config.toml
arch = "vit"
model = "image classifier"
image_size = 24
norm = "layernorm"
mlp_ratio = 4
fused_qkv = true
bias = "all"
parallel_block = false
patch_size = [4, 4]
width = 192
beta2 = 0.99
shampoo_beta = 0.99
max_steps = 11100
adamw_weight_decay_other_params = 0
Rows from block 7 of a small image classifier, named by matrix and row number. Rows with one number within an expert belong to one neuron, the router's apart. Each number is 500 + 40 x the weight over its row's rms, rounded and kept within 0 to 999. All counts start at 0. Numbers have three digits each.
After each expert's rows are labels from the 100 images, of 14848, where the router gives the expert most weight on average: "patch colour" is the nearest of a few named colours to the mean colour under the peak; "top examples" is what is common among them. Only what is clearly more common there than usual is listed. The data: histories of elementary cellular automata, time running down.
# router: router (model.blocks.7.mlp.router.weight, 16x192, trained with AdamW), inputs 0-63
# up: expert up (model.blocks.7.mlp.up, 16x48x192), inputs 0-63
# down: expert down (model.blocks.7.mlp.down, 16x192x48, transposed), outputs 0-63

# expert 10
router.10:481514515487435467502542487526555502515472402481527490479546558559469522439479502463568458489499461472435503459542443516512502510535520576545513530517448511479453515444549523526548449478508504
up.0:477488454485540482429546456514552473510473517559430523514518476441476542591506445515486531545461515481445510500496447479492563483489465544499449486498491507451550458533503514559474523488540512
down.0:478538520487471487456464524512477573510449523498540472470436468516537564449550524507548480499503522521520489464510523501542501489487435520483484480415481504452517498435487474511512595558487544
up.1:515435489485559486517530573414529492547534493511504508499483510513524492495487505531480424540462504544455528529508540451549410473542468515537520490512509540514453520542497485473447453573520515
down.1:451535543458504534473482505545539496480433491464472450582530476493506470525460447458490507463463499446525510501536483519476495544481533463515500580446539514500552518529522620496473500512552441
up.2:456564512554545539540476464441468452488472514478521526498545465530425529450566561406488584466521528499548511550521467537567477475495580537457469510573509561523563471479505437449499472529525473
down.2:478576550489460504514586448501479501497516510465466509430477487492473562514465543540481460543474519517549449536487588546452505482482453470565488539609440544525523547487579548448524448403562487
up.3:538547433461465489517540486493517499514547411523445519481497459473536461459562485523462516491428467560544545519461523490507460536506530562456493550484535528523512537506505474461522421550506417
down.3:515460544489521471498511553487526417511540586484565457439574516456483553567497457545475465536489470489468518414456490561446467526440512438454472498460552475453497433428456525420452531520513517
up.4:525530486534550501482461528469462510587526478526467446452553511549548502506562501517577451539506491488521514521509477443453534476537486484501517540419505521497496504482486469423417472460489465
down.4:506549499478505520447462476445503515544524491546581414470511444477496432507499490531478469527486453476386577517458534449591462485469516470490535560473462500484514453475445514524519487485444501
up.5:452515554539546526465597514471486503530449461466480492566499489488428490435497454493526392442500531514533544482492428525522517522455531503471458509504587509466462472502528477531523457456529504
down.5:570492542555465491447469488518538546527534516485433474498404536544533520445543488457491505533536464592507400524435503536494503437478469523433502591517496535460519478412542467397544542516533457
patch colour: black
top examples: 110 turns on; 111 turns on; rule: rule 192

# expert 7
router.7:533475516487508434453488402469500552515479575428552556481523488465460511527514511458482530495448548517526506526485489465526537450478520463482482499474475554538533441535500464484471621535507525
up.0:480486486507447469542481487511530528454494492513542542461522570630497485570497485484528542512449532564482455566395493510530524491552568502487522542558466507449508492506512469473467511420491490
down.0:497546597539511578555488456502482525438559438543503540502457529455506483541434561552554435543470569544525526483526519541519479507548581430518447556485494490544504444482541565547535546459464544
up.1:542487508516460463539486506551496521440507446530452470483502492489526463463467532513418510456526503477513546485543547461444471503440540598486504526485463517468509442452495507473516480454537449
down.1:537463504497491462559474477530431516570569464506487473546540509544538571450521537471485448472466490536503526443509499554516511421562474516581535491495487566475465513468460483469488460476433450
up.2:516513519612494464440468545561461470481444493500451493511592454395545558530464540524498547452488434490460500551461431504507476501460466481479514524533535570504526469465454512498541529550508524
down.2:491519430420479521523457419489490548455540483511530523474483440528511471431545496471461471485588555481410494458466420542524489475533437493529487511534532488416548545509478478455518433536526460
up.3:505493486495497471437459489555519444543546543475467530561505536515531511518457495591473465562357490545509469615495475530479517570465507434549514556457515490481456566532515471459496467482447505
down.3:532473462507467481569550504462461471592465434437514475460465562469448463471452416445493491469530486502500582519461495510518513543461591452501510504423474482464475499495484467512526468480533530
up.4:491508559555536487523538529488417478459501442535482515455480446544460469492478546460553529549490476435522559503490479437425477519498493469409509446530476526496524447552476508513566561469494550
down.4:494475477454550509491526447493546483497477552504547443549442452520526521504450510452362469488495473523568435437463477523521472449497532506535504538543497443464481535462521450469416449587569497
up.5:453465480525485512533495617540511521442508543513466519467575491510500515436549500530482496508455498489581423498475545557461508514483522505492585427472478519579511527489509494476401529486435516
down.5:466470463526497526509450521526484454515550470487460524523561515459469491359460508507466461500509479485465494541529516537557511550478600537469436521480476483503411455463452482505419474445519480
patch colour: black
top examples: 100 turns on

# expert 8
router.8:524514520507549526480460479457513465452475521504552504517500558540536533500563492451483506451480456544548490566482528505453526464444439455432433468466553453488449548528475499526495540507532501
up.0:608541495539458507469481453472432509484543521480534558515492520470503531496572472545487505521567574499465519497552491503475539503474487478499440529498525515456499519516556483480578428562467523
down.0:457423477530501434460536520452553543531529517500465506505485454564567544485513590520494544505459471536466523511514452472528518547476547503495565484439450501559497517475521461527511509475537527
up.1:459470512479498557508516499479489529491514518510529516479382445475565495483487423495567530527445514535498564456455501462551437412546514507560543457492541548499558505513573455541441554517498481
down.1:511641538517520526486562455485547513412477528599505536479499516451450488428530431550524455539515500489487492505584496493462514477477454559480441472508448523506523517586508488514505489531520444
up.2:504518495559580499456478552480519453524478507556602491482478551497490493407497449508436546520467560516531556455520491499539449542517496494510537508521492513522446471502440387508481531419500491
down.2:479495514411482491584520494535515524501580508514536509477525430507487496552503519497528516488408515467455480518471476495555419429489465542521502529540552554474497504572569563586514557561523542
up.3:508476455456472491521488463505553546491464500538478524556428475465491435571505531480529546407496533482449470529441405452547538448501478558451499490447469558461442479498490499560489440465490486
down.3:481483534546473515500512504449471454522562439412514427533552518497457515559438505395559497470515456572534485528506530473516497498460527497502509504472480430534477473515473559445480517504550512
up.4:399457500474530499480482524482454501436500495437444497490485559536529509461512452524494540470524494496506542495532505547486541504503518477554415530562447436542477529492511494497584546551454574
down.4:565381535564462535506553479513518462569479550571506479493465482526496472476522476479511506468505496454490500509513551438489507446465528570467431496443497511491483536470387472447544439570516455
up.5:549489585510440470494463472477536445552493548489544477561540494502516450575495481510540482451504505441508504494522482534568477540483501551463551422550464454456502493500506481509443550493500490
down.5:532582579446520461485474478520533512544549535464503476509499471568455525508445499544410506496479522490477505438504504512475493463499407579535481453493497557465472422520483537466461544457502534
patch colour: black
top examples: 010 turns on; 011 turns on; sparse start; rule: rule 172

# expert 0
router.0:565558536404534471485481510481502539539483550528501553493473517501442508531509497470581460503472512443493536452468567557492507439498554495513501470524482555511517472529441516499500484448523492
up.0:533490500532505493457558511426483453444506455539444427534530450529519500400513551497447504500560510554468458469473519538490526558558506488479505464554542427505504490511509449480538534472484436
down.0:539504471495502520488504524500536468547547460444529499499467491486491462513444413536431463576512502479542523534447514573469509497574499541525553505529471473483505447568432512509443424532569426
up.1:458526472479510523564502418551601502517453467476549503505456513482580431530547587542515501507505512521527553493460508433519588485574532505486503408514508495504546507471540539461501505458497521
down.1:453526506524520477468512466406521464584578430437507564467601523481516527449513521512515502485523463452516496468516492510603467487565543514488491503531558447513545575479533506522506498414478490
up.2:558508490487440532480540514503535521445480499548430451482514459495507454468474537525475493476553459525455479452528464561555565485546606477489539554465492508521432477454559478526537463560534494
down.2:419428570523514580497544594428438502563535495542456399472537463566456476530462464557492515488545511472442529517534519459481479529508482456523560511430540469479551495479473529503514486469502540
up.3:471516484527440543509444466502483522543559421499520518446572517474558461479515558556511484521458555500541496511578495492484518453497507482497527506388574507611456468583495470568467516432551507
down.3:451514457489431531429456479486588531513476490483421408500475479479534441452493558446537495428508512532471473538507500469490486484456559539557558498511544555476477508497569545538510507480509434
up.4:504534500470503509476449573547508533488522436442465525482547448510496522422530497491511471443447534496520467481452484543512402477481467472450439470442475529526476450518493498530537544526527483
down.4:479458553499483419578460520480556466515583465449366475484451491516518546458558494540468423525511434548491482485479474547433448542573506491556552496439509536422452531456479552508456489531497527
up.5:487508521452527477528564471460419492501497426546505544451467483525556460621470479506470486457496531493453532485513540528533491450557506506566454510481478457514529443513494535472471494490448509
down.5:582478416504465449442377587472499533529500487501475436401401562552539536503516487534492493457468481519540512468463474536515493533477453568479530493542539482485534502454541544560551527500457500
patch colour: black
top examples: 001 turns on

# expert 1
router.1:557562526550532538445445498510502480488506562561459529544534497438491510481522495521556520465451439476555459466441484512501512519549529532499528529554446543420521526412514453490534474501532453
up.0:564534468525485517524545510505544492471509437469444545529449528539508462507432485444454498575470487578527498512484518505528465584489483549508499515613447591473505502468554450504500576560573473
down.0:489537458495524493475509489452429502546484555459556479481448451475543587540587445477554451606520535527515528509571490445517464531472529518592484497459459531466485539536512493466482518469518532
up.1:486554472542433514549445497506500516465465463437462541499568485502475503532454506488493497462510494487542465559470512488412440523589473463484441518563524555495435493416508541464482512475577483
down.1:477432543540502490405422433562513500488532467457430516469545460527535439480520474521439447573525517546507496510481483481484520540524506539489496556595540503457518463510468483471571464498531530
up.2:509517537483443511506527467540497548505456447519502493538471439465525495449475429452500584496477535534542519514492460494487537509547525574398580510428484489580612422496499476520478382524504558
down.2:532513504489453516530571492564582511448460500539527452462523516577515476540460545497543474489507454491503426519449404408547456468457450436490491463559506570526434575436490472525498537459477423
up.3:463460488504553449533472541502516505519517543525501483428442527482474496588437456534531429526477462567518434476479546502414472551471529535540496504584621521534545559521528448487527475534569555
down.3:434462481458438546492543470480468506493540475456467511487490500499517551513599461473514509518524548492550557522427481494583468467521472480480467436436506579409466483505543484487490467496507472
up.4:496433543477531476499488477503498449485542583475490472539485611538498424491490525546526485533513513558530500513525529501491519430557486444472546483471525550564512516495506473433442512519587509
down.4:487516440557495523566475505461546539464507502510479558457546494500497499476428536509471531520488499478455470585515487471501545451550437591517517509517507518563520467524488535505492501414472487
up.5:542510487538507509479501499550447510439490470468559428510477536466411515511533512584533528538514526475435499531453429471518531521549518515532498538458425452495444520513543515453541457501491430
down.5:522523504489507499459425541449463516522412467513538411480506490569454470508503502551470491463451505453541580431525506536555469577514569577563535443490534465537535542511492516554523501530468473
patch colour: black
top examples: sparse start

# expert 3
router.3:546519524442465447508552507540566578499525458541391472434474441492522546460598471537518496534506454513518453508521434492467505505471509452468526559498471481521470532520465585464527509445431470
up.0:543519516482448496511416488560545446490485534396525507474473514624467546504495535443514444543496475550524606513511580436446495499502499472477408550461495505484511486481446459526491529506499576
down.0:512501465480493482514497511454520451466455436532490536487532566529454560436455458480427430435622567503556526482547501470482433521437409492432488540528508540549493457498558521536438472510482499
up.1:434504448486537410457522484521549534467477466499594525489481545547468508504524445461510498451505558469478592495557389530544534476446520514492508494437468509528577436495460482520518542448489568
down.1:472521401516446430518484582499412556469529501480526484467491463489536478509396554524488545500509502582531547483498534483495450461523527470497463457538499497488517543427532487484555474464434478
up.2:515476590535551458500475568484483447559519545449466584556422517508482483449511488521547543541499487424475504467455468506578420437427515488446504477548502511501499415512539469528475479490539509
down.2:452509478516591483477496447503485566470493561528501492466532448440424475534462528489486490522528538524521480480519561543524495549437513461414422461538527413489487550450546512503465500501555526
up.3:437476478478464567540517538504517463472413486530532441550432512544523499498449518494434535469530534520507524514518514451582490472501468425567475553472536542456501514468577486549505543524469485
down.3:462461504462504594502563486440571494472479549459414514543409516484557530463552450475432481474500532609516548526487539565486474443576552497498471418551476514510544552517452446469570528530499451
up.4:445525554510556514462490457485550509502511534484528517532439492461433568518512563470430507460488465517497476492554452523492519385555491500544471497505468507532550453493414584562545544559503548
down.4:511442501535435469544567532470402529527442573502574484468500575449508506444518572505519534515489544498438521498509537456536514533467459439533527509440548517594503509518495507446450533474520491
up.5:507480485470492530460458536522507475515514500477464497444457516569510561526581540459513537520516514494498518405502471457533553468499554465456418433500447531473481485534458491433471516429445519
down.5:549505528519448481537512579459448474445491461456525476524446560492522451486501567428540533455463487426488500558554468507482397447487517481550560417504485389556483475483452519493550515515480560
patch colour: white
top examples: 101 turns on; 111 turns on; 110 turns on; 011 turns on